Weights of a small audio captioner: encoder activation gelu, batches of 64.
Rows from block 2 of the text decoder of a small audio captioner, named by matrix and row number. Rows with one number belong to one neuron. Each number is 500 + 50 x the weight over its row's rms, rounded and kept within 0 to 999. All counts start at 0. Numbers have three digits each.
Before each neuron's rows are labels from the 100 texts, of 14976, where the neuron reaches its largest size: "tokens" is the input token at the peak. Only what is clearly more common there than usual is listed. The data: synthesised imitations of 52 everyday sounds, one a clip. In brackets: how many of the 100, against the usual share in percent.
# gate: MLP gate (decoder.blocks.2.mlp.gate.weight, 336x128), inputs 0-127
# fc1: MLP up (decoder.blocks.2.mlp.fc1.weight, 336x128), inputs 0-127
# fc2: MLP down (decoder.blocks.2.mlp.fc2.weight, 128x336, transposed), outputs 0-127

tokens: "i" (100 vs 8.7)
gate.164:501430488576494499481538432540480533495448495482483512503444517448509384447567544462509368504513526546568459438513500497538487445449478579463514351494591504441500528404517415589538454520544571434547424524568535478501465520482492556524538424487451507503457574503432484536545544542512484504516475421540498492413516500461501554557547430466527460450454474609508335465418557455498488468527
fc1.164:564559459557518505463535432420437505482414529501461469615492537488464495513517541461421545474524533468529466404504482551501442472540529519493461339571538451534459451526500539539539524457462558533487562604419594528434490539467433518484522499580400454433460537477514549465599473501504495509515546503553463536399480493450557454556512468490590493547480520547536367590564534484527443469432
fc2.164:443456444489531515369460413549507502610518503524544440471497545441489576484479517484496422505408552536385475474462528488412484429392452450603482448495575511547470447498420450450574439473446533510489476534529471547534524517479475552473533581454510570477491535530541479534523425526594552490561619526383463508428504488552574575519481573575428459445474544472521501486550514495473486499518

tokens: " " (90 vs 12); "<end>" (10 vs 3.2)
gate.118:521535554613526553474450474481403495489431467587559510440476496518425560508484565566498437547603483480478476582547526506488578432561550444537456550453556537571519520561436423509505457506450548480472467555485457439525497537525461441452481533420475451533548542482536492527617557492569527549477423543547478575518461420506339539531519497520516446484501415479429568432491512411518531436471
fc1.118:417438451477448502437443521442527514545498539512477537478515527516498476488552466420483562456487503548470554487477548551528473506440460482439542469526532504441509485423531645415464433537428519473504523501490477566561356555510515562506466575560559477381411477481397360521388495506483572457492464479524501482451525475481513518578457518470531552548512645542515506494507398513541483444465
fc2.118:515543526602561508398445618573424512502496489496559439394495538511503433530551497453471609487565565520496484523430487417415439464493606513491496514551482524478537491495552494461511515527477562561566370448484611473495435532469523520542529567447494466519510460459433495421482439597519437537531507570497519496442615453437498497505438493498588486513466529539543479433553427529463509482573

tokens: "i" (100 vs 8.7)
gate.23:561504440566456500499418444539505590554499478475410520507487605599461446559536481526444498547504457566457590398507511468575443474455519518466509483401550427445514440446469491552538546496485538416537520532506568432558516529556525583460547478446487561491504538513527427470568545517474599418564477498512501532454399561490476473430516508506548608514404568495498508538484587528562414443480
fc1.23:487431465631511537501521466507595590442418560518509493605462522387557559483614506580480403542470527594509459466480473514426469531479406537576542481502486493454482465398509508549472473453483589500509533459476421466523510532414551471496530445465478440530553511486498570540501516537530454546477446491544486446410514505471476468569593504484490628483499565450533540483596456483547512426469
fc2.23:519419506614459432447448480480391463573498505507515400449553496522462592481481514512503420475463530442408510451535537500443526415495462495452495533416469467464440523438482419519447380498502529470575497587465458469533508478528513436547489453522463466430610419556529430561608454513511473461612512444491513571463545452560502535452484445481489546427447587550500505483506495417494491546555

tokens: "h" (100 vs 3.8)
gate.87:529454496589521447414486557453543487520438570495524597542501490548476458553536429547528617377442397535428619510491494442434505467469506482434440542480431528436506461472557474492425514547446517519513496471393530495452632554493409526510490556437492518584439431529561564513556435550474429524450514511466543457445515589546525437489472502497471528472526432455487457511488518453533512477426
fc1.87:442559546460432508566560558494506475469417548406436501553463523443482616545466514516509486434569588472499536477587541516540489542476433488428559494439509481479508491458469538552570445445463469486581444487477561506544540444541487550479526553575427504486474588511503417525498554379513515519423507532510605430479464526560434480508510565554527445419460543508422602471478500414624494536535
fc2.87:421418514528629451467481507549494435494521503518543390523446539536495512552463457448407493492467506431584498549453435477472505528466497514620445535541455435548415474437505449510565459495528423522432467513487521448442482560492421477474560559418556465386530518491404382456455482485502509486599520488550530472529554511504515513505482382560574493560544497545518516528451551555551517589563

tokens: "o" (100 vs 4.7)
gate.69:467463545490553546544514420612474458432582526465538432540466468526476558527568446435542552437421525515467530434424464536527471533467443473440513517464455524528580466444464444416540515553553495530535552490554495457559543536528421498541508525562488471592557454498470414469531505462585599567555416519472463484582502576465458465552522467481526425421588553598472525443527506506439567407442
fc1.69:543427466453517572477549491559456534426584533495548579425514547414477489402600588388494441499557466558530537537583507533444439439513542488512523558508485497453558402504511399381435459488517527534434501485484438480546491505543528460514471464536426500516510463564503528433543528564478475507527409473456374473548477530457515565450493554552439529511566449522496519504449399436553512422507
fc2.69:466477489490400445515575469555499480452419508483563483524575482472500463522426410598556506477603518424468537494475417507513499405611441546528475464515479485541483470535522488454500441482425466462513549469534436517467485507418503453575570453472504488466534502531504506601449592385536517524444458459446497541569434530441568493484445534535450595535433438501514475582413588553541450446416

tokens: "h" (96 vs 3.8)
gate.295:552477612529582571494523513448568536546530508537526460570379478525505475431505586436470436471531407478436526412491514527528467497444525422606549498496536493573440481480493501485539485428435535489531495455608547546538466539521508514406437475545558556563509519437368559574462455480505564448587525583560478470543484535607440526484491494514536528501507443567533504430472545455452504476430
fc1.295:522461543441449469487594506511487510509531437481491515400500554553531529476494567562493411540493519502433593512571498450460477427509449531595490566496511553539453500450522442514534519462392607503388528455578417558493608595522546493555471529464472478510460516506519561579471513444484569585517558472501484500411475516453474515584464467449549539603500578435537422555523605476561471495461
fc2.295:598481531594513525425493509551560527478494578509511475482461543517547513469480418579446540506526442557496548484549512495455509474434376546482521551507473617515577463490462477443547474498594400550498522543512427611432448534483480558503484483456531480479531453508606448455476500511438432478464479473583615532376549541439569533501461545453493498540527603515540497416508404505545510442468

tokens: "o" (97 vs 4.7)
gate.126:527444496457501504480535490503477475532480557446555504535458482499412567587454561506423445528404465472542525574515480554544493477585508496397497474560504549517608501379478499490441471583487490496610500477444509460521465608593501532484441483466470415495520626549514445526565486484397473406594523528531474517587513461525545510587510502515498470610440505446491553409517559547465535501461
fc1.126:472492496447518497479530469507500468506558502535456492386445457556579479457547605418500582511530594470477534498454555470422374478534488576543555421528470540488535536529487442478460445478488599530568444472484476562547586569462469568583482492544503506491592402497502546477416568533547554435495487596514391518536460410430482494465521581604469472509590481539458500514528495502551548487476
fc2.126:383505426457544516494520438477411508495500501560533546496555457466504518488459499430515459400542528503489538544505521460564585469511487524597516485541532402496570585600556557519453497530493488488413615538497491476512576484524470549391626458514572490515422443533494519466494525387512407452498494501473566449558530486550501534517550467497523477478433457577414553439440517538526424410564

tokens: "o" (100 vs 4.7)
gate.314:468474536544470477538513399460506408512605517474509482458455423519409461540562547507467464535592486490544436502455466501560586523532538561532547484498549536501528553461545476517442505480571492467492471466518392501597546605534475510472455584435593447543592487447446518542508525423555503419537479464492468433524457534385539547410481499500469465485617500496423458498500427456489467528631
fc1.314:479517475515471485437513484527494357532437521505516566491550487492559445395526558379463524516509525487499497546535530558431495504518461512528484534543497502546523503466436471571519584458445466516451583477536456471563378542399565449513553614479515419498513508549464480550491549497493538553527647540458533466486526546569436540435411447518406472458529454544514471558446632476454540539452
fc2.314:505583552470613525453517525523537467570466530501484584444487504479550445514514419464537455590470550495508447550461469474502473449497541472509492470460553496582536551479466564506461396538591536447455548576498537524473461602491522585498541593593472526479495598560516476482475504444561526482483498486460332540464548496552460476603567507494508539538598545618443530580521454557470517448476

tokens: " " (100 vs 12)
gate.82:520596488547489614540409488512523507487484495520473482501534511503426439591375559447475545519526522454458515538464523478507506513576549474528471523477507551556428542531456535567533537502436595574560552555522426395534470444553492425468459523471490505540463502394550502499495511476423487516487537418491465448571536597431531521537436493504474503531421517559551352554515486418419554598459
fc1.82:489448522438487437431545443496463589467525507473505544484517571416491494486407599414470508548510529505513617451460522514529406460443587558656443533547441547565451489521558477470404534541395466562462517615451533413463456415575486492469501495472493496497506502530542467548433493452587439431467570523531540489444447476470497479537489498505560540584468483477502536526519434562513474565507
fc2.82:554564500497507394574470460460519441491490552548459497478515469447500503466443426556475479509639516488478538529449588484468523480561510556603573499513475476438480488551495509598460451479469539461557434516527533460415523443419548524542427556505487408506508546465521453481555465505465430544493499478409552478493543508444545496424410475496608428422521394470526487446528416528429469435370

tokens: "i" (100 vs 8.7)
gate.177:488455475522566525471483500464542528517470496460470462563480531398443635530488534509518531517525478499490529516478504531593499479442544474511453506614518417502517530410466486421462552501487540603520596601471471451501494520600610508443528517482468452453551450430490586457537534585515589474507540423473532497373519520560487386553521454398629578532467487499508447506514506519503460458473
fc1.177:591531557443538472511544388458395525555543515476525510519484458502567530462461428432485440488527474551486511447496509519588521578549562420522441498559507467502544397467508429562534578531539506551534526547481500524441605467529534501584537491469551592564513539635474558480500530588564520500434443586510507522493605545520571551496519394534548561439541526529448480481465466491541593536531
fc2.177:486474537437531459509567495410549574479471514521438507471482500557501529442500533550511452539431360463500531516411578541439542495532501461499460472495466486542547459456539416441529568534548599506427601537502562443629577519470490483466479514488430493490510502443464449539499523446532500473469591467510623459557532510473395482485483570349439405574487460530475509549582443497524483497497

tokens: "i" (100 vs 8.7)
gate.114:581489568539513492543598409554536526487555473517480557508451413499494544534556469516512448564448430467489587358573432452549461616456530482574533448522502548439630477437499570495536571526564524525583557569478486546607493504483535502537553515527410535462435578531481482495510541548494545540540477493501488532530486492503553534524528485489526535379531421524427455479507537432426535466440
fc1.114:437462503365522439502464604550433527510573557507533559486470514555473535498540623506539589465618571496589540514461459494435515534496454417408478527535487560599494496578415488496436496487518437531497449469471456417531496450480520506544475493563480590543559471532492431503466475425438493456524477484426433436586444526520578563519517525553472456587509467559462522509479425480548562454518
fc2.114:477526478386409509576571437521444542548429527510515536553509578502446407471446478514526516412545539439514513507496458550449542527595522618496511428530544445560468533507526502465449598440497547479472611476496471551469428511429501405482514429495530517599468519518496531473530505446588489511550470584479426570508453508513539396489508472492539504513423546500553535558436597561592468449443

tokens: "h" (66 vs 3.8); "u" (34 vs 2.8)
gate.68:509499508565476520506549429421527627489462633563483510501574558526488516550489431434482494497475584554437566500490477548528491517453529420437498422427471550415617515469586577424576438509436566540567546500426499559529543562422504523507495573489447452530484466495467525524481571476578504514514550474454438510513479413543459451491619436476507544459532491481456533463484493610542560511498
fc1.68:610569491492477419533567518535479453458578498540523477468422544505479396449566491550433533394541507445467506510428561565449475497514410539551548573471447486497450423443430405475449474506522490433554484556542512540434548424444482510519424444553550530570474501519440490540523468496425495587458619526453515447466470580483477475504405507450486395491497510449476424468560483451435572499476
fc2.68:463523525490488554532524522489546556542556457467560519564546549437506537488480450545568533488534465480465540528489448463520497428463513460441434445455423443515555404610554467452456532565428433443592549518421436468369569512588480572441538484499531422539502542507628511462494573489446550511459459469426508479555405481550521528559469443525520461447487543521475595495397550511481525568432

tokens: "o" (40 vs 4.7)
gate.27:468381452513558499475482526512427507529573519515525405529419531419444560430427435491590501602487468433589495521574478453531475559551478479409495532422482478511504489474540431515481454567444442477518555462482437497497516548451611505468463525451566436541518482530534501549566550449586474482523466473569429523532528495440452593528540541477491413578507502455636557455508566490441535470438
fc1.27:487602450428543463512434505465452428439466560546499547483561523520555507557578506479534500362575518484516539549486553477460527459430420541510492561442566513436478553509549512427541487464493533497420438512523544565520554497504395399550497431538480496487500538553500559530489412501427558601531451470450528500490472512570565492523440491582542557426508531567397443525443523623546452513552
fc2.27:521536542509374529531458528427501467572499495456482513406437615551545484580516537554456579519521425480416488634422531517568557471548580490558473454539480552509463499485533476487517467505449547515486568575444541478570479472525538494396463514547472520511487491532503595445559487476486455518521472515620653523469534510489499513492509515529471535411462557438406516531480507391405503491532

tokens: "h" (100 vs 3.8)
gate.226:435435447433516551487489428532434542526515468559505575553578457537552503532552490451561482554527527498465503516431525464454551553477435540498434504414484436514407419459506436442498513497516500463483555435409435500470513620511502527564564500398551482513560437462503508474546471531427518464581480465553485581524450590436539453589486586516469498575530490476506399404588527511493580556418
fc1.226:476550498557522506522477567484547543534590486531490583559543517537599526519455500511506482520566517532483561511533477440497576444559494558540526515491472476426463466483566512466533431580414427458591456445468429487523566546559505500540490414320559584548525462449542557574424483516399513496471506524495581506521428518592400537550479552570477552485500418454455497482563559556504488537453
fc2.226:591516494521493526416460475536435571499460505580396532477563348445519484479547456495515561448474488466506522499459581467551538516492532485444547513455425431457590504467558554505441423552454510547479560435499531517562516533474493466537533433490356524504489515625483450569459541492591479504460448553615593596456468588510468502536504500538483494529483489563448483464578455460511530443453

tokens: "i" (100 vs 8.7)
gate.59:485536511468578507502486478472448502520370553502469434471461478548410471511420454442418494530559481517490489499384457434521608548526546475486540432550556542544436416573508511536471540467504456608534554541426480444499490486518479478641536538470500413452499441502374521498487517473567519431564456432585489539482475524416547492570596550456512434458485516533501459508482592476543538463452
fc1.59:525506473441515457552502561461396472413424520489464471540491521522368479480466564493516412501493400480550516554442448543530527443446392547432461454508492558537428469528477455490545519569635450512614453452436546575529483428538518534531516509528497510414541498550485514474583517534486440553432509521515589493449489584559566489516475414568441536469533423457488525420573529450448519526486
fc2.59:401479553414476503620524413511506427515520476473525481510437504571478526486529504490389453549425437427528465536570529430586531584591445550537452495589483509438517574432511550491493483488467415495522474507502467503513440462484465522535446438532510537615475537597646524459559396422445499492525505469467480554555457425520421510462430484494457523500516518479486503486422508444544465424481